config = dict(
    encoder_kernel_size=11,
    eps=1e-08,
    max_precond_dim=512,
)
Rows from block 3 of the text decoder, named by matrix and row number. Rows with one number belong to one neuron. Each number is 500 + 50 x the weight over the matrix's rms, rounded and kept within 0 to 999. All counts start at 0. Numbers have three digits each.
# fc1: MLP up (decoder.blocks.3.mlp.fc1.weight, 768x256), inputs 208-255
# fc2: MLP down (decoder.blocks.3.mlp.fc2.weight, 256x768, transposed), outputs 208-255
fc1.484:531496509583517520501493477496484496558571414468491565461548549502488453433482462514476440658499438544524433482558552431505451479549472447433530
fc1.485:546489512330465474477506527442452522507495464475522559491446462565414488495548543516543485568526547411492561434446526475468540549530487533434491
fc1.486:522552455568499514507517443467457443543605480466609480481495420564515462479548492447506484568619545525430465420464494512486529415578490427514507
fc1.487:548560410505502544473460490487451494526571403462510523431655499454500523436506535495516523503564483462589489475498587536540518453466482492521480
fc1.488:476473436612474501545653501423524418481538504545542549412482444545417501449508431474578418587438561541466554443491489477500439465425527498494447
fc1.489:553514489562455546637489467523458392446549462607422555518446495462494505563572481523523488517444445531446588506501515490517581509515490594430461
fc1.490:504517447433490559485574528570495552540578442537559504521580465486493489504463549417529488576529512487575542445467481539495474502524496497484427
fc1.491:557537487543415536500426481537409446551498493533505525512577477462539530438509442514416568547509547496517474468529531510536494536440477497467447
fc1.492:492527465479384604557638543462281463453592369427652592443551466555470535540457558517349479635500585552479350495468485553573490447514460326610533
fc1.493:434496445477481529469547587529486393609448476534515533418588491529467500520482439430452434555504467496470480467433444466478528501433536438497408
fc1.494:517490484530509520500528535422529531399505467477514482471504506562471473472481453476520448475506469572552462433397524502601436523445431536502529
fc1.495:521481498555516544566434555438553460487464480564497553494569495516474394528559403492429510432485540459488392526554511471481463417421443479534570
fc1.496:517510404536419487481468477494415576598507437587495463432551485481468519402535425473498563525540449478504552494474498507545495500594550456474463
fc1.497:542420513562436565550515479454504501498558357492492432486605463458490564381543545521431475549498434416567463450508521438477477614543482507456442
fc1.498:491492527478522501493527489484490484485524489524451571426484542519423507498499448488560533514513463567521507540538459512486508524436432575501489
fc1.499:529575509529450508503501424493548508511479519471489543473532542544553487477532550505506492460482497568453585540507621546464505529444474464538442
fc1.500:545380547475469498451480458476524453419657480562414431507584520502437618525601379402506542486519481465446547658483440468488551624558508496381514
fc1.501:455531491644460480586564569460476524513534332490560430482516526509548449584416504498401467516523411466469573468493453468518462474440572539423487
fc1.502:613418506460479447594482482511381485582564588521518474498479524627429533498598464472540492514435481475476530541438438454458519532536435606476584
fc1.503:407452454470462574493462481509476482544572435544568528424479484374565585499494568495492482535451482518495506524474499519556493478522486453563438
fc1.504:458434524470457572479492541420505531582540482525568442461591496409513539474561552522586552511514499551484491461423504556556476545484538413489474
fc1.505:477506437654533469546538468524480489562550476490655548459575518457425535587481613593484388493506544496560488472446475502473489539531554506353527
fc1.506:459511456570454488554448545512486481506498539519548485557391441562472548532578584495413490480419532448518514532472466408515471449535479577403545
fc1.507:512435510548456377531453544605535478487506528503487413444637424545349432445560534494472598551518488537394523561426514561400551495579408431429460
fc1.508:516469561535406463581586421544515447474505487607493504449363534640511517477564445395351462548439481471489587526460483485493509560472499590491405
fc1.509:626551498503514508566534525457438510528469510505538434524420464515498557410494532521372432556513480538606441440402448490384589609589476420474496
fc1.510:488473445495459527482547461496527528538548429538503492526544515527540552444563514448624510645511499484556489452472426607488519480464521484514430
fc1.511:521424535642438600561544509454449432485566306526422408481494434479529465463588417416402437554501430477453462504622502480529508478483580635557447
fc1.512:431525467594506537536492513535521524505558516492536493414538496522444526487459538497538439575472457478521491494549480489502537486464513498424503
fc1.513:560554477496507586513548500486394438513553453503471489514490518480455579567548401524606495501531447521546554472498485385454541525532551564462468
fc1.514:530439535495449596530485542532517517454539513484519544509553474465478572507542434452511556453551495514488488488489539469644499491472414466516507
fc1.515:480503503494533491485517542448517466526447492536543519530517480505463474577468468447457483493509514492437520500471566433483531472446475451447510
fc1.516:520486491468521475533482537508518453468506462482500547506484550519435546483531477531571504470488514529486497507526489472485535535479459567496474
fc1.517:490510522539544561512485513446504489536509515422566503500537513532488496445475574496547515483531453527457517523466454465523536447471516532466518
fc1.518:539512525471470505581504537566399406467474491525590466418543501505458469480554573508527514528496532544509537480517484427490530481581449517416483
fc1.519:478531405520569530499454495603488468456498545563542558472524491527521437434512491513520503483508485492484456468497538493515486528452507531507482
fc1.520:450439505632456532661525463581489493507568440465581413478535584485550494523609585501413447560544492464594512477469470441494459451409502581408501
fc1.521:485466542516498484482519499490517517497517446487472541484518555566449539500514463498536504503482528553482497547523516515503517540478457576485499
fc1.522:525527511488521522594453436522551379458437582486500446530390544546414616540534516567653477511544444568436488475403336492530440455595548700462529
fc1.523:562417448491499489503480448484494387454610429475594503435522493532511482459495536530533441534521517492460466504525486522564522534519537563482474
fc1.524:408548457560435528490462575525530393517580378435430525496547499572547564561516466465479454512544562507490492560511500561489548481427478523512457
fc1.525:483504511566536456509474537416535496468494598456446424511442514463560586523490486419467478513455446439368450483532511517492548588481466502627488
fc1.526:532446519545485559488437517474519469513492521391569479514550468518434520485530514454576493452497501456544540473507550540577508525552522486478506
fc1.527:471511510573488554479503528478544524521522542457402458449532500483525447515472453466530478548489500537526498510507501451425552479471464485540521
fc1.528:531381563596461516608564525541553469460559503423565460525636540384495558478544546577452593570653568516542465366432408539500505532425420455455580
fc1.529:472469505567521555405488505362512531420469573515457490534476558518527610468509579536547462495546533524373456520485529522491459524534474523560482
fc1.530:499542486514533536471482508478494465523504514454484557483514559579459587529527476486580443519526454501450477510491531429582464429505464566555472
fc1.531:490513433537444474477452468448524513561516392473498507455505439565584527464560501494511471515443457481441495570487553501558545552450440486469424
fc1.532:560485473521512426481531579502506541502455529509469473446660521559430501439505509537516487517578501499510524515471485517527495588499481477504470
fc1.533:469479503521581495483470522487564510555514489514490526460541541508396512502545475485572477570512457465437498543485501529521467495475518552510469
fc1.534:503441557499529537506520564507417507488606432496486478497598415435439517486567446492561436509443454477513500572559504468519521540492533584498530
fc1.535:414439494483492471539585562493501473595516524465477521452489478519469566510475532492421513479521449544534516486464450464512538438457535470449524
fc1.536:468497507494544528403485500471519457498457491477445614458541491510462470502475427420501471564544467532505500498485438431465437516458527509452426
fc1.537:565526518497438540485522532497558478418496449462493497555524450459416458521532470525546519543514562466510508500484453542538469605486452469489451
fc1.538:554387455542436507469615493529490426518495503477472480483554447649411496385457526479543505563509549476409466544457458482447457496484560560525380
fc1.539:512536518451510563413550500504492474434453387566461442465508545582528512502478404473517569594517519539546558443455436578514552515439479515400441
fc1.540:550530499580523554503461461542531447380481532473501481461588567490519502467492512538458467599469523586465501513466432489470534512510550532516547
fc1.541:553486532531512451556439552495484613476529517449502544574488428503546473480480593424470448544433441483425495591496649573498560508476503449537483
fc1.542:443555503475453558488572476508587487506536464510432597443558477483521451478457465515511436530488491582478475462467459442522432500441501449482452
fc1.543:412443449545533513411461500481487500481489474573560499467398456495535470526507492561555386476490476420502483478466552510531517434533441528513570
fc1.544:398503496487485536489548531538522463565512542496477508485491577510476526481460489475542514633494543595521474464593533484503496497474521509466526
fc1.545:516552491510528553469491531444428494536521479422576533400454533657477573453446492501502485517492501568421485457482505547480549438497525586549490
fc1.546:570493501585442497556481516573571418361535504476462506537578542466506540513513493496444471537450454542495521508498540502514572494559419534493561
fc1.547:558490517514530360633462369571630430448403595417501422361491618544303557537382594630501482619676513537437516537498420579526445596402618500448444
fc1.548:485439525570561488569464478522585538440532500401475534535550524549438487502535464470561516496525473562499533514508536452563510492541514496460476
fc1.549:531501547533538503512539583538593509485528503487451550561476498499538448538464464520490459567479511426427486539508567429522536462502515497533471
fc1.550:547503555506482533459484451448547473537527508545472500473536536555439508542541470497554511532468459518479443473529487475470507471468484548510550
fc1.551:511540483622555510521557568530511508533511454475605472496518486451484484498493538508517483517493522508558458548457489495528518425531510483460581
fc1.552:505494477487484501554473557527521518572525464510574546477485445501486536519503485462529504484494482530527527517482464503586494556491489404420472
fc1.553:518465499567509392534572558520549504490570463509499485460409536509526482515446557512491571458508497410499440512514507431577460479543522562535450
fc1.554:526530460502491483490434457474474449437454497475540515481503524526475507514488390523470478560547479547518528503553573465461547539470483506533433
fc1.555:523507575463335392627464428512554234440463538464575498530480623465457434529444526534552447658489478434410579534420363508622383531468558681391401
fc1.556:497452537564529579515505495485528479476553454522517431426659550454471501565519486463507481588525503479465498496552490469544467504439485511534552
fc1.557:463440414585492511528521508546492522512502442491519463523510506500529534524533574517468450533516459541568519517440456461458483475483494545450566
fc1.558:454472525421405503509480489526479552493452419493446465552433481481498561498550566503587533548517514422421479521481454434513553601538495543524450
fc1.559:524586495549489693538449481466399367508471477565471592513400507391544465612551526585420414590439427613464539482507512480486632458546613602618443
fc1.560:453568435555504459572552584607522467585448452511492532488546536519478473439460518524475435616534585545501479470459536561456554544509463474481471
fc1.561:534516555549519490497483542455480524490510455479496525432526559550423531475505499493570472506517528599484506530490506485408563541430471516516468
fc1.562:536485514504428542580525526537541428461613479535502486537541521500487627555626475521453588506612516503545479489406430544534510579402441456482578
fc1.563:484490511540529447523576571559532536493497497466530481508544474546534435521486558486523525532527539591475558474514514414466484515494459497531459
fc1.564:484497508503576473483464517491512458529520507476510582526509545530405564480530444472537505533510476525499470515531508500515508517467489583507500
fc1.565:549509491549516506480508504464459554484466517503414465369550554489493485502468511590540511534504456525562458495484483461445520468537476514601537
fc1.566:520434516542412526549574498487436388490583495510557557456522483506541534524555510478427529603569492546498495426483502580501531555447462470456522
fc1.567:413539579494410611592548472503341426476510492529547517494411496503558486493582521496435491492397410567501647408423513464532571436531525596542425
fc1.568:498421459472497518514484504431503406543525508454497528484483474527435547481571470428518479530467460472521502494416549499511475408452399592521582
fc1.569:405462478526351486514474564492448500595551508418451425476478426490448541515506495463490521546509467545499467549459443429531498491473535504573437
fc1.570:503509551585466513496523491497482453479499435512465493467564566558522544534531592467514408554538453486491473573439474520448506478338529511475460
fc1.571:486485582520519525561456458537495496473551494497557512538518494481532507501445543481505454478419467492483461484521500539524537434447448439478445
fc1.572:457498566501502520539493486497468501455471518533579534427482523423465491453475563480396487537409561497460519561525551539561554489489565527536471
fc1.573:460558526528489499551447511518557542464470503512544571480521481571443476516490486517531480486447534485513549452454456515557440521540500479421549
fc1.574:610517508546419293650390387545548360496413500477544418439416587537331543482371491581511534546627448592478465574424331613443451586439483512372483
fc1.575:569487507579462548543520551474536474475493505502429546550541455516491493484441541500527462510437503513428495499499543502431451448475522568457548
fc1.576:484489490533507546477468510482487498578551514460565548506512437476481544475491444491588470511534451509499504521523528516547523587501516430435475
fc1.577:625568486564570498439615590448415417462550412467585553466540492545468434443455527472524448602498504463536378490444465549562496405608486425436531
fc1.578:504498545488585493492459498483505494531522503509480600466535562546410582537533446485558460562504475497515457534540506487512505521448536520506489
fc1.579:437489503522487566553522473539549467463463530546511542512375491575502617470522558427457414493425491497525479564499453467507445490466473609461515
fc1.580:458473488512495512503460491504504472464578510450534571417521580521458594488526554514537469471480478516476516549546526464485580504482525535532515
fc1.581:485510506484531411571428435506608460410535520429461564497377624488387575558461605525643545550527452494502475488406503499571478449515443617356499
fc1.582:545583501549517500414474510391519465527494520432455577541559384532473480440497486429453479570560532587563547527479490450469500552474493499532483
fc1.583:526552461486529540464532532481509436533481538440522515542491521504584552543558556564476387497484485477466552482510561506529470504529453466464524
fc1.584:421464524491528446549473565365593510561504511547422454454477478489541523522445462556496504451570531436481504504478485510476574558415472517538434
fc1.585:560466518499545550507479503471499484546512478499468507452557510523458533555542467448562449541496453486524465544606535448543434493436479534482512
fc1.586:471488509531520509482460558523436532564508493571551478512499435456499517489465521466589539497542480540496565484456472521567476491473515468476413
fc1.587:552455544533587506531527510545440469491486477504475526530497529499445412494502456479491433437442430555537566501510573439561490456584456557492469
fc1.588:415567467540517465442510522522509432483515515539566494394507532543562483508510508448437577542466486491516480422412516508450562468505524508455525
fc1.589:518471509503552507483439513499503461526521525494484578468482535574433596522511449495555524512498447507498472529519498485566506494423489538458514
fc1.590:556557532476571547591459550491484502523440465517445531389593509505520516525525518552571461532494397551514575446520573460514573517504446448488542
fc1.591:475491419579539524456429467506544537493557469592565455429550518559503533521548454488560390558484503491527498518506425556502481449499459538512461
fc1.592:516552451573474543533449590431538511525432527607506513441632506498491533544487612485551451531433521530505524536423480536511504505417563483552470
fc1.593:505503511494565433640488321516564402477459551447385470471508632555362542578438606547647492587650484463451428519511430475591437531394513531433481
fc1.594:462564512520472543472611465508567460551516507529535499442588524501518475540458516473489479559508473553494528453413434592499505490512523475472442
fc1.595:535447527517502498510490428479463519405466448593502470511502456505480534504515510483437568514530544498486509392443505501455539405442490548550569
fc1.596:479579439490483533467560420549471529534522469548464505517468519574542511515442538502545597480532496532567490443476495523516584529476483431466468
fc1.597:410492492519442500515573457479522451566503481498507501433523513503527475488426443485493473565483456542525498444430455493550458460471564485462454
fc1.598:536443498460572522524413584504474521641480426456511577515516498464483549408529448452498516463484426513496462596570481471506456455511517519573461
fc1.599:554427431536446516606402495473499401437557381428424456496483522392516466448550440490411395597455439417559420361547667525453497406474564438520406
fc1.600:430502544498540470496501501491466438526487492472540519467523460617521506528555502504520406425481463497530540477459522444528513490480539554522551
fc1.601:505425510533432531503477435512483481442524540548565525526393473589512545461527567417467475516431484441499502514467442498531487512529497620460512
fc1.602:515529506416506544458563515485445478484479413511467458456528601567519500461584474456511560541501512517534537491471430564492510500450501509450468
fc1.603:496407544468537446629483450516472492503563527503492484510579517477509566510451545476468509505457474470406491560611570506566448527458555560525460
fc1.604:480446559464465510625560457490537518458478485581481513563492527398503521483500518544523471544429560521469593529468507495551502542435495615497506
fc1.605:605529467581613501494527551470408430496627412439615580470548504481455453452367526502462503592455522504583342469454531526538506420560385332365602
fc1.606:443607444435421496496521503483423543527504579504535497487560421437480543524550544448483451629514521475424476486477486448471531412470547494506468
fc1.607:567497552566467539550405608491494448509488522475571533627510474382454423443453532543429475518511494515500518446437481438471521486504536556379487
fc2.484:475584415526555472484455541578524499540508479559502495486441483490502528486433482486486503532542522451475533434499482495476498562499520497496487
fc2.485:489542558504474468553505547494457467530479543469444454521526550493579645527560534489388419477405556502510471584558545524409479538459513490584590
fc2.486:545492517475457403425592480521532560424491461575527475500530552553510446485473423497592576571476484497412556582478496491462561455456440512521454
fc2.487:508568555433466442543411551429530479549459505511432515542552584503469482472552367494510529504395470465530505492536522553532526483434519369533495
fc2.488:483444457475497552479517514388534490524547455399535604513471453558467491427456480577492551453421381603515508435516520526542505531493506632506545
fc2.489:546531537481581526436524475529560512521624464447525475577446551481478446407527458549550489507521526514496532469565494473479522516465489524552488
fc2.490:539570577521506506551448508419456495465460494497487564525525553468506561543499435509492470493506465504565479524547576576453471558431505431492552
fc2.491:476537581401465463516453511405539522520502505496535477498544484484445502502579486494536580486451485415545559541551515532481490452577486461544427
fc2.492:474542435517457609575627558490330461465519373419614561479546418527472593521419551618444566626537559598523357510482543606569520436533495462570532
fc2.493:537451445565619431436506485523555638542487441469495509505481468503456449425437428555461537471445477520466503509463565542484504461551479542509534
fc2.494:420549588493412501487481444421421458554506463441534526465521528443515468583405533666550562607527411541577428466534457538545480516451500498557530
fc2.495:482512561427453535479521460577441499563472515485499533537482480517471544471452577538568495585507459560467550483531508512538540529479578536513495
fc2.496:509544418547524543469515509565596464477513463366526609532465564587580544415366418545466575459464564475552533521444532515468539568454460439444477
fc2.497:575417522471372451516571468447572516575529520478566395446631529464516563471518520527408470464495466513413548445486519492508338639544428443490445
fc2.498:444500485507533477507468488470501541501475515470539518526517532474501459513554560516544556502486392511470510501507469473504560490510468506461526
fc2.499:431470499484529502485518525501519468492531492490482534477445520444494509571491472476522528537501503446502512472479423488467553520514530536475534
fc2.500:597362428430498516433496434469577527377565430517474491541534404608564555446559397442484521519462477471408534609588438473496542661482455535421434
fc2.501:557573513446517578538572449640466509510475530538467501525433454548531443426471519454481450533488547567410419544559377526525464521464526535535482
fc2.502:570528505506520482477472516500512365533534554559449394487518558457534574459513426524555487467478533534593422503453429527428466484572455497588544
fc2.503:552587459461558491515451515492567517462432533490457510481543525537485466464555465530532511458479454477461490466498459475485550491533487481500451
fc2.504:550600431491517490522413506455512445536380537502466527539504524536427398546562443500456501496515509503522428476523574475424513579451480459561539
fc2.505:528518515551490631409550558448371432483460503470489554589488475442459424535448584499514574551425510513520456512502520500566534477511530549382556
fc2.506:583521516446479435501500566523436380471550554539547471480566459550450476485561528373325436448469546479472506512469557454536516518465486537469561
fc2.507:521456505554449495537469394585535522421491413483476454523529501560411545541504485546472554509579498528587505499561615495372511496527508430540466
fc2.508:624495519507528425506502483626433448502475593557435421569465429574408411450524545374344464501496504512448418438448456596440567499491454451439394
fc2.509:620513523454490432424583478457490496529412559500554333477546527359376519455477514587403554528536469528485392427400510575408479579679407355575405
fc2.510:504536521515525496501497543520434487531502482480473519489498481512487532512506467572415483484430502485495496508498592463552469563511547474494481
fc2.511:494520516492534507591500415571511397522412418562449477494496389506441455411484375426320410421472461478475375595570432542507425517504554567579438
fc2.512:515508528496449563548539475454512568533523457469494563564483561560503499422458447533530535500548376592506528485508523495499512496501505531529556
fc2.513:531484562512542599543484526445444491552520406514438521576549509395544538547501449541497555489478422521515588425501441365536558524585508510415470
fc2.514:515415551582470595539590523464482494541567522480500591513548476486520491547451461596463595520635416541533412502547529487502501528485429498443493
fc2.515:513480444501578464489476461554580534514459388421516524504542468478461499449511414588497540555421392527488528479491451496476481488512435561573498
fc2.516:441497480517523503514512514484501579508470536515480475489500489505503483566509524502485539549549407480492521509489435479533504489511479491480458
fc2.517:451518472483510453484471495453508502489522571546465481408548535505558507516591524380449511518492530508428511555514477525477460540482527499415499
fc2.518:507552467428511506461538414551380539509541513501533515518525423539421556417505516551530514619582425538490542503493565508435460576558464422543420
fc2.519:543548562534480566475455533329528487579451543476449454461463527406408536597503496482528569568537395512561499540497479512483533551512452437577467
fc2.520:514528538563449610555565571562395416544521542478469517561506516524502509547505553475436500527543577542488438496530506482529505514399589492459542
fc2.521:430523479505528488533486481476525571501466517485537517477503514475519407527531547539591572518512389518470478507505416478498555485542424491474501
fc2.522:561548597480474464547455451535491398476471559482474485498496557450456580595507570523592528497556541593448463492498351495538445546564465495416573
fc2.523:495441510499464480499479500422547451483467496491473490535591460555469424476559478486485444487493468534490480538500457503444495541485452509537396
fc2.524:466475498483558491434551561444492533504435472456532524507434573515538606513491463377484489420493473525533449591510559594450544466436488528499519
fc2.525:568432529424488499510449437532467557466616467571536602505506493510464397481465553545541536469501469512594581514479530473478470467465541509443498
fc2.526:499565471516546464526535520429493514542473532599553511535468526451528450523435444542408541625547502532488508443434448434499453498399529516481447
fc2.527:497509473518510457440503524500509508492510465578543509550590499590509531446450530569502543471480474504456546480527596490551508516515549502504554
fc2.528:456481535554450536642464534508451506569612517427641497551572482496559496464574481619443600585600550505612429417475379502524498559426467520515473
fc2.529:459544497445477484515492435599481449524560434540482473483511447543507380587438439473478503469425437468615576526513466471450514471407514459451492
fc2.530:438456436558465519495555507508510550489535537536469551513526483543512472513414508445496508557556439562506476450461517443480521416482451540434501
fc2.531:496502442476588464479556504481536575514467544480546519516490522531491590492540406432443453442456484460510429548501538595469453488509450454474442
fc2.532:598425506528510492490525481521438448497425419551439511438545510514505472477499423582458492503533520540593422531502542531468470493522446427519502
fc2.533:591441404440504444441552474475525547449463488565438459486551532553477479522505513501545453504551369546483535515468484440423496387463469529499499
fc2.534:519517484463480515462521515508496501414414514582460528520533489507562438489480362471568553501521419484597437485590440433421472427507442501512471
fc2.535:530516487459526491500455512483521528487511510502494512503511510510462532463482516472453471460473529505470506598501542496510455550451579542463623
fc2.536:524466448510537439478487440589598585535464439482490482487518524561490440517474500580523567485480398590480498532462441548436500484541465552568582
fc2.537:458495518509559456504427498410495477567555512582544480447467489519498532507463461507479517455513439500510529438504535453541538534492544548458512
fc2.538:486424490595443534416595508447543553486551474528466467453600491616456455458458582445462448428443563524465454525555537499469452527416441538420358
fc2.539:474523562490427479503552541423428500545579517459493472507528419438566452588559596509449477461395582500520521533580610492584410575482573475514513
fc2.540:479547434459466526492564484419502565568470509498443542561439454601482482566493456444556527471548436430492546488523560493446500453474419491556469
fc2.541:525500443479656510406583506472524531488513503485509438504525582476525600525550441539477515464486422525507416488543501570436469507603565423476437
fc2.542:572434490521410452543526460500497604439396541515505522481495586567459551506413560528538536434498397540542551514493439489489510472518556533547641
fc2.543:609522519465499553551503524552477482401524505474495488496526538532496481427515534493452607496473470562475420597539410451516441498447515571494471
fc2.544:540514519528490478467534501573524466572505446484522447537516456554579508501456423467501428490532517417448450473536498518542544519431550449553480
fc2.545:444504433427499520520444517544490442447465533504490509509539488458498507552547564419427473528498481510485481568500478534546471540506525499525496
fc2.546:394513474512527507449495472365531632603551447473483560508488482522366420527547437532552536537514459490465524485561484468447527455484516514498385
fc2.547:594490593437557439508460370544543376409420536468441419439405599545395537608444534504466508490654516588487483536448481623547409478518596359458469
fc2.548:481550448465558525478528521482400522606453489561499476502445498456530491465387465542461508544556519477459474467505453434491522541459513528425458
fc2.549:496496443469476485513459514463526458517436437476497469486514521512499524501485423467486563479499491505476518460570488505509504502431484438558394
fc2.550:455455411441497447496539508510534571453489564502483577488482522456523490578405494449522466569555468525508512477519515491495504504501495479472515
fc2.551:499535517587554540483548471493421386447483511572521511421466439471514566517464560473603513541476577453532460478507562503559502423540562517453583
fc2.552:537595505495479533518531549499469475483496502596487501477504581417440459486461518529464496528546463483486547454494501508499471516360557505538563
fc2.553:465516568520574454475549520574587448461593539465350472470503373484409368533471568493405524504465544490539431566615556459554596402463532593503536
fc2.554:488493497502545483496505488458532582595527505517434564489458462488475469542500534472520562475454508488450512529500459512434515482501469526513509
fc2.555:585494601458436426443483374508468418525502534472522418582483536597517417530455545511571517507515498561380499495427379545556417562516466638319389
fc2.556:573476501503464602498541487529489543424445500497471506471536480499499504588519509531499493540565412627579400389476478448581433400507485472473515
fc2.557:547511473407435562488480514502469575519496510499528494442482552518491539523485535501494558404505496465440485527520569454526437550453576467523526
fc2.558:490506556505492485440500503424519472449553583588524492496510448507517487535531497513410520458453534519542514451525543433509495487477516585449457
fc2.559:518678579434458593455531489548325396509446536574506529587348510353491397487553504660467513517506459611469471502516412508367640565612594575602494
fc2.560:425508450540473519527517525571593586522404485581484391466530483530464486438426484592473542482528566484442455558580521541442537488478576449505499
fc2.561:498539452497534484503483495483487552481480488473490517479499523471554479530536497463558546471526442487509508494498446501526482509542460500461484
fc2.562:461421527577458527622529517560449444536621394461580537603605492449590551491590487596478641566555559483616435411455450507569571608416472462476536
fc2.563:459515509539481482464531512476445438509463540522480470446535450559482496492455408502457457557474493460476488505478496505511611472503562487543527
fc2.564:453431475488507471494522518500524597488451517508477517483529471522535446541500525554517587558509407520472515489464445496513540477499453487443493
fc2.565:428519522417574470521500519521457455451537534509488520594492525422535436505525507525561520544452437447532582519488421411474554525501470496514498
fc2.566:439475530591511514547508555606407492564625490415521548571551476462508486505544555568417536549591532485635386392487485451517552549408411491499540
fc2.567:497567541463524641519536499518298404509494569496487528632546476471403515544601535502464440472530416576464535443445457487497590534632465562482399
fc2.568:494478556494436505473489460506483399581509520488509509463476598479551531493438523580486533501501407504473420526537493498474445513435483538468404
fc2.569:412532494476536516483495503467537552525453467534446540472475519508487396527517586493423551445448573438445553485539471486474463493516489499391360
fc2.570:423604458503456515492548484494503534555509492498513516560443561535560435514424532501554467457503513439471537509530546555419543432404552540469473
fc2.571:535466527571501487516624592346560543533477434445524479482491547472506539513450441536423536519394448497557550527548498464494443516536547513457573
fc2.572:503511528469467479535609583415480456537509496493564462551505445504500481594551556543377470539377454559451518508552560562567540478521441553473456
fc2.573:519539438507469486481513534409437491617505484472517484550437521413518469520440514470429553569525522510518441522514455408505496543382507543518411
fc2.574:610576572498473358525436406576539413455407473489515445509421593564412510521422492527484580476579549579519445528449422633481459542550490440471462
fc2.575:426521534448436490470463484480505536556499502539470443433465505526520475556511507530516566509554481454516471518526458467489521506482499515550480
fc2.576:539575586518458518517566539497562416525500504557469526506401583471513493593424538533423543582551508541522506412415467447466472528385568485547576
fc2.577:583539532566531536451632494544472485421450481540602571427492397501434501491371647497605582593464497477532420463357548555505556441561540521430508
fc2.578:432428422499524485433551490527591572454499512512445554493490550522547482550472537455567542505588389572527492417495485472540494446486421487441513
fc2.579:558483519458440524441498566537486471426495510581523476455519495565450473524513548373398422431445543499479469539541586495532478512391519541505545
fc2.580:440477460521548497456537499501503555527447558488402481560427493518498506515515500515593511494563422487481524515499431440458469472455466512491472
fc2.581:517515546436483435490493352529536461455451533407465503480381612575438518565440609512629597545511451575473479500468441567564469466550441537405494
fc2.582:458480487458546470562500489528561527526484501516574478534516629494498461532499446544556505507463478412417523488537530532519501450531484498490523
fc2.583:538447528467531481467462474513518565481546456562502511458494488423537471482436446482450616477540513511526500513475434373515439502476428562561469
fc2.584:548596543521491495500525428533434498455513533444575501500527433497439497535527565516454483551450483456545485524531551457514431493566534510501585
fc2.585:522440478502507584522544472476489542431407515591450515536452552531522461505498483459544453449563416499570469480533422424546455396457470495456568
fc2.586:505581482543470518534541522456569480478434488526502565531498570465492464510516504488428522532569510468475504458533522529464432541429495503502568
fc2.587:480484451494534532555458466459547533537509509458470530504462498517510571474520489551503551537567525470486440545561426519468491542449513482563551
fc2.588:563450500483534521582527494457470608554517470486466464527487504486462512459504485530479448464528495547485507599528466546502439434555479474596470
fc2.589:409460463513528475456560506491531581496495494498451568515491509536554455529475494454515548532557362583537459438497507467464523454467416506435544
fc2.590:527505511437556528483489514499461491486564480527491459595515560404446527441503449520562495490460441558501490497501397555466496527494495589640448
fc2.591:503476443525475531370600522486547577432520491489453525510498507571480521496467518514508555557484428597529445484439470450547469506519496542456462
fc2.592:586523449505440498463475595560611457427386478561501569497503561410617414507479501589480497506452541584494479544494585592401615477513514512527496
fc2.593:522501588436527439532490359547498451486497531461526440458462647536467534675382603544620590542554553525461528454472482533634427515535515461377458
fc2.594:542423503531517497551520465510511531511551465454496531497474545608487541379425477522467404484510471507463547496449534513493464548540524454556556
fc2.595:527534511407452496481502569573522483578508539448455484492492542528430496489493524545515477474532438472443533574566544501557487560507449487451426
fc2.596:451468580505501487545494569438511448475460529435494533511528469465494463520565429488457452547471554432444500554487509556505444505534543531525519
fc2.597:580447537495558502581531478523514601509548462458515475496459500583476480446487516517466451446475466553489502558435479510490501544524546536549608
fc2.598:454486509564529518514626522482633475480460485433460518431530436587544534479512401618433504478513479503500458513455486513513477554449465530508498
fc2.599:442570579494442569502513522486403467527531407517438446514544510502528452560492433474424521518480471500495472592593575511461470448384621515618483
fc2.600:582398428436520532488466565531471485504478561570440489546512521444512482453468454464428597542521543447444465541488464468546544434499488508509459
fc2.601:600489473496521489362480471554479458499558540483533459508560411626446450489535556351436402483433530509415464528444521527489481601479466558457465
fc2.602:438514569522484490463562481473424455590543527478485505529506427446506482594590568520509469496420530469552499491592538500590473579512529457494522
fc2.603:474575455442642499444554433460533504488481544491465505484462502537469430514510507487446438515547454447488391573470541548564456468502578493396450
fc2.604:538529562517414450480562588495467496529568413576535564552498506548597514523503468440361462564435453511474554538438475485442485506497558542399550
fc2.605:581491511592495499500573553536413487467473463476555553449499441539510513474375537550508569600416467517583390528365568591498547359564471437477540
fc2.606:531508458495478523433562550523553510491466507454442468514520550551515472533437444555491517473478539502499535543487525484499561524517446480558522
fc2.607:556442536543436450529604566420521510493499442511528516508529536536567416457468443544450613460532519492512617525366461470543538515488577582478547